Rows from block 4 of the text decoder of a small encoder-decoder audio transcriber, named by matrix and row number. Rows with one number belong to one neuron. Each number is 128 + 32 x the weight over its row's rms, rounded and kept within 0 to 255. All counts start at 0. Numbers have three digits each.
After each neuron's rows are labels from the 100 texts, of 14976, where the neuron reaches its highest value: "tokens" is the input token at the peak. Only what is clearly more common there than usual is listed. The data: short made-up English sentences, spoken by a formant synthesiser in many voices.
# fc1: MLP up (decoder.blocks.4.mlp.fc1.weight, 960x320), inputs 214-319
# fc2: MLP down (decoder.blocks.4.mlp.fc2.weight, 320x960, transposed), outputs 214-319

fc1.632:115126100109135123124156139119157182131081084058124124129126151129138125164099117140105123113118156176122101153122130152118128155115132102161126128098127139080130122117143108124122143135105175128126136143157131110140146146126136168127139255152107111105128127194000101128131124115120130134255131122087140110176125140074
fc2.632:145127100085138123158170130113175146210113108250101120167120109171158146136158118125111100127127167141138081184169099216119127129125130110134105046126131094082100110120086198129065123121128104207132151064111129137109102078128110132127119141121145119154129130191183138124144126069127131106114081140134144120194145125124
tokens: "b"

fc1.763:117134101103140128096121122125137173151127124124157117131126129128121127158093133087099120062129104128179075149118152129119135127129097131141200204129130090145072125128097115203128097168127150133126208132095150125189116066126152149133129184168127128128145092131096069133131127125129199159156131128128128128151132127098
fc2.763:127132128129125130021126128127128124132128121190127127127129128125126118176128056128127130142124128121128128120131126154000128128129122072129127135127129148128122135130168079130130124120126131128122128128130128129165133136117152143132150128130144129128156119128074126139128123123128124163147119159127123096132128127125
tokens: "u"

fc1.234:130130045123088114135149130103132175128143106127167143128055128110117137124128141096127119054127113128067128136142158172118129154132129178180140123135118069129072091124128127146079181128078123141122181132109162139210122140128151131114121123179150143105124126139029104133121235107150073207130159129165129189126191146102
fc2.234:129180136116128116128119222132138135132124129128126129131137128129145129112145135113128000142025105110128127104142036147145128128128127136133189133124143117126130120126119126125147161074138128153106138080138117103159106098147127122140164133132130128154144069186083128162128128135134127132127128161132128129128151129127
tokens: "i"

fc1.702:124145128046128128125140116133151129129107000125131129128127129128082100163098123126129131156128128129134128137155127000125131129124117127130132127127123125127129126130128128131128128152128128128128128128125128128221113127155128128129145223111117128102146124089028009129128230126128162155129128188128120126127128128067
fc2.702:128126128125127137128125146128133130129119128255126128130128126129125128128130157169121129124092101128128128115126129124101126126128132090136136135128130127128132255128136126130138121129132152130118128131111132144131124131140126131138130132126142119130146124121123127097127123127119127115091124130123103125156132129124
tokens: "r"; "d"; "n"

fc1.651:126148128084118099115128146162128121129089094076128130118129127182128080128111125128128117128115137122128131109165080035156128132126134132143142187137085129132158102151126138202136126140127145132117130129127148127202112118128125144127142188114112123138132127107126000127128128128131166072181220129121128166165128122078
fc2.651:129128128117126134076130131157128128208073128210124128129130128132128124083128122139124232131121123121128129112136114128120138128125128114151128138127128129129128128128134142129128128131125127098126129132119130255186127129200134138130145156129130126128132127128087113129128127046092132131125132180126129235135129127068
tokens: "u"

fc1.266:143130152123105151103079164146127095122093116109126140128139179106144129154124112138177110095121112145140180115160095141117097148156132123160122166112115138118128111108171088149146113127125170128126226125161072110236145127117168175146159164080148133113126116075000043094107125160151177093198129125115133111150139132127
fc2.266:132150140073128113129125129133111134149128127194130127117088117128118101072089095127129128155128128109127128125131123119125131127104018108074159148127120062128117095152130149129145172150093095142225143119113129135067119131152117127135077120126129142105111107114146124199119122130137128129063145172132106104123128127129
tokens: "b"; "o"

fc1.30:143143076096097131118121131134123115120042107113128128118140129161135189125126113128176126185129135167154129107149082128117113128128105058128149131122133146113178127134128125129114116125128130159129116126162052128140140137128126144137158196090138079119150128122054078121118110139129226128167144143086122125162125128134
fc2.30:116125130128172132151127165095126129128129128214128128128134129125131096125128130131103065131141128129128137133126112236180109146116063078101112000128117124125132143128133146124132151055117096211169128113111142042082125087102125126131094122131107127132110128127207127128124085093090124132128127143136068125127103129184
tokens: "b"; "l"; "v"

fc1.674:098171102024121128128154121128168120126125095128174150126115128128127111167126128077126128091127128137129114193175124086109126140107117170134128128127104107128114127136128104168069128166077198128178175098121123167158053128078133120122146163066169117111110056106097067134129151137129088179130141135145128128128197086128
fc2.674:120130167128119139090129128129128140122128153129106135118130119110142083127128127125095126128128128128129126129146098126128120129128154117128124128153130125129166138131128125129130134152096119166128141117118130172128128127127129124126128134128127127167130128128104133129127175136123115075125127117128120000127158128146
tokens: "w"; "d"

fc1.197:115168133128132150108100129116124048164135080142128129134143093136097081180133130132078135139134124131255134130126091079080140128158122135133128159142102125178114128127140121172112130126172214137135128130085131116254068131128109134118128159113179071135176105085057114112130129130131129118070129192132146033140120125136
fc2.197:135116127130128123120105136138122128121116128102126119158107113126141185157144154122126102129059151123148115105126148094030144138117143141103127144128106133131128123120127000131133126162121130170096126212123123134128103079101127112128127129128178102128121127126151138076122141140095127112128129003159128000126147132121
tokens: "o"

fc1.487:101180129061141128126127128115150128128126128107127128130108087159131105128128129129000128133151122127130129128152164103148128121128120163130130186129120128128126090131128128140135201126123127127128128147127129128189122124131214165128133203127126119128128128081040095112130164096133231163168183127122083128108127128061
fc2.487:138121131139127080129126129154114190129130129124129129129004128147092128125127129129103255140128097131130128118137141129197169126136127152134075218128127116133128091143097142142131102146133128137122128144118131128000137130128128129118119127132095128149115128091154128216105118119133131111127127126128124180145117139128
tokens: "o"

fc1.405:126129145062113128111139115129145128136131127102128128120129128117128111231127128118121127129183134129143114128128145066046129129134129140090157128140134108123085128130128103173095215124107129128156217128107128165128074118101140156127126115096151127043140131053111128126115193123128128128122130128155127106080128128128
fc2.405:150132139117123170134126129145128126048128126011109128128155130136104128057128128128143154129148129111130155121128154128158129130128128129128117128116127127131151128141128121117156135106126113000128131128127127126250137107147116106124129129127128087129126125125000122123130126143128143151111184126128117131128088106145
tokens: "o"

fc1.715:128128128128112128128130128128128127128128128128128128128128128128128126128128128128123128128128128128128128128128128128128128128128128128128128128128128128128128128128128128128128128128128128128128128128128128128128128128128128128128128120128128128128128128128128128128128128128128128128128120000128128128172127128128
fc2.715:129128130126124128128128130128124129130127128146128128128129128128128127128128128129125127133128129128128128128128129126127128128128128124131063128128128129128128125128125130129126107129128128128128128128128127128128128127128128131128128130128129119128131128128127128128128126125128132126130128128128128128128128127000
tokens: "w"

fc1.43:128128126133108128000110128152129131139128129128128127133132126128128134099128133128096129163128129128152128111128131128106154112127128127128120128121135131128126130121126128128156128128129128127128120128130082128130128128153126141115255127112130120129128136129050128127128128128127255128128128128129128126237132127128
fc2.43:133127129093126132128124128133123108128081127169102109160128130114132125130131126179134122127085125126129127128130089127127128142098129098149130136112130140127122130120129128116125126128153119127100177129119128131128123120128129131128127125141129130128150135132000220125080128122123155128125127147114121231153128168150
tokens: "b"; "h"; "l"

fc1.114:125160130099130128128127110151182145128099000114128129126128128128086086129107127081128133132128128128143128135131128027116137128128061130134129128130128122127129118132135126164128125176128128123127136125126128128247124125134128127130158229072129120128135123110041038128128191128128154129128129221133113138129130115026
fc2.114:132126127117127133129116184133141127129064139194099129138136136126134126138131137188130127127054123125131129127128131122082124128087128123127146131115129130123127180127179135128135129124239149128128119126116142135125124121143137139128145125126155227111152121126130128103127108126087163121121083141122114104141129131128
tokens: "r"; "g"

fc1.101:121137128083134127084147096154156181128102061129134129128128129125088124128072114110103142166127126141139128128127130111103129127123113133129140128133104128128117114139134127165129133140129129128128140108103130152254114127151128126107147150109127126120133100120018018128129128059125131163144133135130095128157148128086
fc2.101:128128128127128131128114131137170128130125129147122127130127134128126127136128128129127124124108114130128126126128130124090127127127126127128156131128129125127125144128135130129129126133133150125130128115126132146131126123133129129144129128123129131129130121127138124117127127128125124114124125136124085130135129129126
tokens: "r"; "p"

fc1.450:079128135128119096114127104127143138132114124202154101128132117111128125129109128107125128127182135128128129255128235128036128113128128138125165127124123128053115128127132178156129151128127128104128163128128130128176107128128189155124121131142093173121131127163128128128167129124119164128135145130128127130147129129127
fc2.450:143128127129131069205122131129116127128124129043129143129127121126130130121130125118126128097074201128121129041128127102235149131129132122147116255113142176146113117139125127132122122179128146133001145162107131099056129110129142132124152127131129132108126132126118127128119128131131132069121127127068127217145124139147
tokens: "u"; "a"; "n"

fc1.3:147206154050128128125048131129140129177105126027155131127118127127123129128128128126128128167128122130227128087148108128122137123130128123128122193129137128183123128128114126132136128143130156128129171139109135135249066073109128128137128176127128091129133055032000086166090142132128187128129129128105074124145128128117
fc2.3:115142130131091130134122130136128123129119129143115093130130125127195128152128127142169112133128192129129133128128126142124129127129127045033130067134128129127132102128146080113127126072140133130136127141155142079000126129123127125129129095126179122128252128228255135032144222123146131126126112128132115115142164128130
tokens: "u"

fc1.712:126162130050128128122142102141164132130111023128129129109128129128068101129061128128128132145128128129139128135130126000120131128123106131132127127138125127128128114140130125128128128148128128128128132128128127128255114127148128127129146208109128119122131067102059033129128190128128154150128153183128119128128128128073
fc2.712:135124126123127131128123235129135130126063130255118132131110133128131140139131137159126128123119124133127127123127129125093122126098136088129136131128130129128129201124147131131134125128135151134127119125115134136128123128137129129130135130127157130127153120121127127109128091126000128119108119143121119104148070130124
tokens: "r"; "d"

fc1.472:058138098077171140093137133121128127204131079044128109127132120137128130165128109117091128144128157148128118128094147136119127128129094131118133128118128128116125118129131132130128166128146188127128110128131127128171128129153123180115154255138132119128128128233023093108112131124121133128236128128021124190133125128073
fc2.472:129127138111127106182171135144219129128132128130110128130128161149162105134127098130126103132116147130128130114077113255145128127128141126138123000127139171128130148129138224120054188021119137135128129126119135099110110078130080133109128144144088150128147119130128206128123128059109115083122117128119115128142122132126
tokens: "b"; "<end>"

fc1.595:135128127128101128128131128128153129129128128128128127128128128128128127128128126128128129124128128128128127128136128124128130128128128128128124128144128127128128128128129128128125132129128128127128132128128126128128128128128128129173128136129128128128009128128128128128133099121128128129128128128128125106129127125128
fc2.595:127128130124144148128123128151128128129085129129088089140171133116157121131130129184130087128112127126153110102035129126090128178111127113128140174114129136079127129127132129127127127114188123128119163129126130142126122065178133128104138125132128136127134127127129199094102128127125128122119103128127128128212128162134
tokens: "w"; "h"

fc1.428:122150089129119128052063126151114051096111091130128136127137147111124131144084111130165129133129112135158126135123122110122149155142120144123093195126122109109137110130131086255119052130126155107127190129114125114227132115117138146128149184120108115127141102091053014129127126162124214131128144128180186148168128123104
fc2.428:127128130128147138117127162130151153133114127138119122128060128148128133146130127138123096129062137128128128098129118149126128128105189120133144175128131139128130188117131149127160126098130129150101128130097123113163129079140128141151130132147134125136146129128013130058126062079128109144121126029115129127157129135078
tokens: "i"; "d"

fc1.685:124149130037129128108131127139163150153092032125129131127127129128080127129056114117127152167127129132138127137134132000128132127123101143135125129142111117128128128130132125151128127194128128128127140127124128128229109138164128123116137181105129123123128113101040000128128169086128152163134148155128124132125128128073
fc2.685:130127129126122134128122239131131130130049129220119129130104134128128139132130138134126128124112115135128127123124128123088126127118132082130143132128130128129127180128135129128130123129134159128125119127122130137129126129133130129133131129129159136128145122123126125109127125127066126124091126130119110119138127129127
tokens: "r"; "n"

fc1.521:129145131102141127151136125127148000049093110200155132100128126134106097128129130128133128163104128136133121136130087129129156136139119133128136119128119128097190113127128107127128197124105091129207112109131127127138128225123122141186134131038124128094059097129128113125134140094134125151130127137140127063132168120117
fc2.521:128155138098148129117125111127116125102155127122129130124143139125135123134132130134143138166128137081128133134101127128069122125128099144133114170103119144103123136145119000151115135137117051000106144129121142128197130123084118128123127118090124124154128105172122128129129222190118131158107134130129130152134166121155
tokens: "i"; "a"

fc1.570:128157128068128128128123117143135128124128039128128128128128129128070113154119128128130129129128128128128128128132128018128150128128116130130128128128128128128128116128128126128128127141128125127128154128128128128255126128128128128128140255119123128121133108120019071128128181103128195130128130191128128129128128128047
fc2.570:139129128111123132129114130132130125128115132157118127136134145127137125137133135175138126130128123124129128124127129120124127133108126120127151131122129156126128163129195128126134129128184149126126129128127132138141124090134129131127132129124142135121151119126138127108126073127091127125113095166123121122147129131128
tokens: "r"; "d"; "n"

fc1.413:164185128126118127109112129136137102136092089118133128125096128127128123128093127127128126128138128145150129088119093132128146130147128128141134140129111128128132115150130112229155128133123128128140134128124130128190123144127160157130128186114143130126127098113000048133123129128131167130152128128131140152138129127090
fc2.413:128129133125128155117129130127157128138127128159121119128089130127128127147128090141124152127128124122128131123129123196127127128127121124129128137127129136126126127128129132128126126122156126129134129133127130129134127110131198130129128131144129127128191126098000128112127100127124128129116126132127127131132127128047
tokens: "u"; "a"; "<end>"

fc1.125:133128134128140126125139112186118124131128127170157102080127122123132126128067106127078128130184145180171128113132160063150151115232130172120131159126125129102107084154184155162099080126140191118164133136138139152135128101164130139116128192128115127108121135107128118137149128118133194050131201130128128157089107128120
fc2.125:133128126150132135159127130119132131138128131017129123129124139120166121128127133173150081121129125128128126111126096191146117130129135067194122128118128222132140158118128110136127136128131125095128121115127115149122144129128112164126127141140097134108130144214000127125132125103124129091128125118122130127123125128124
tokens: "u"; "l"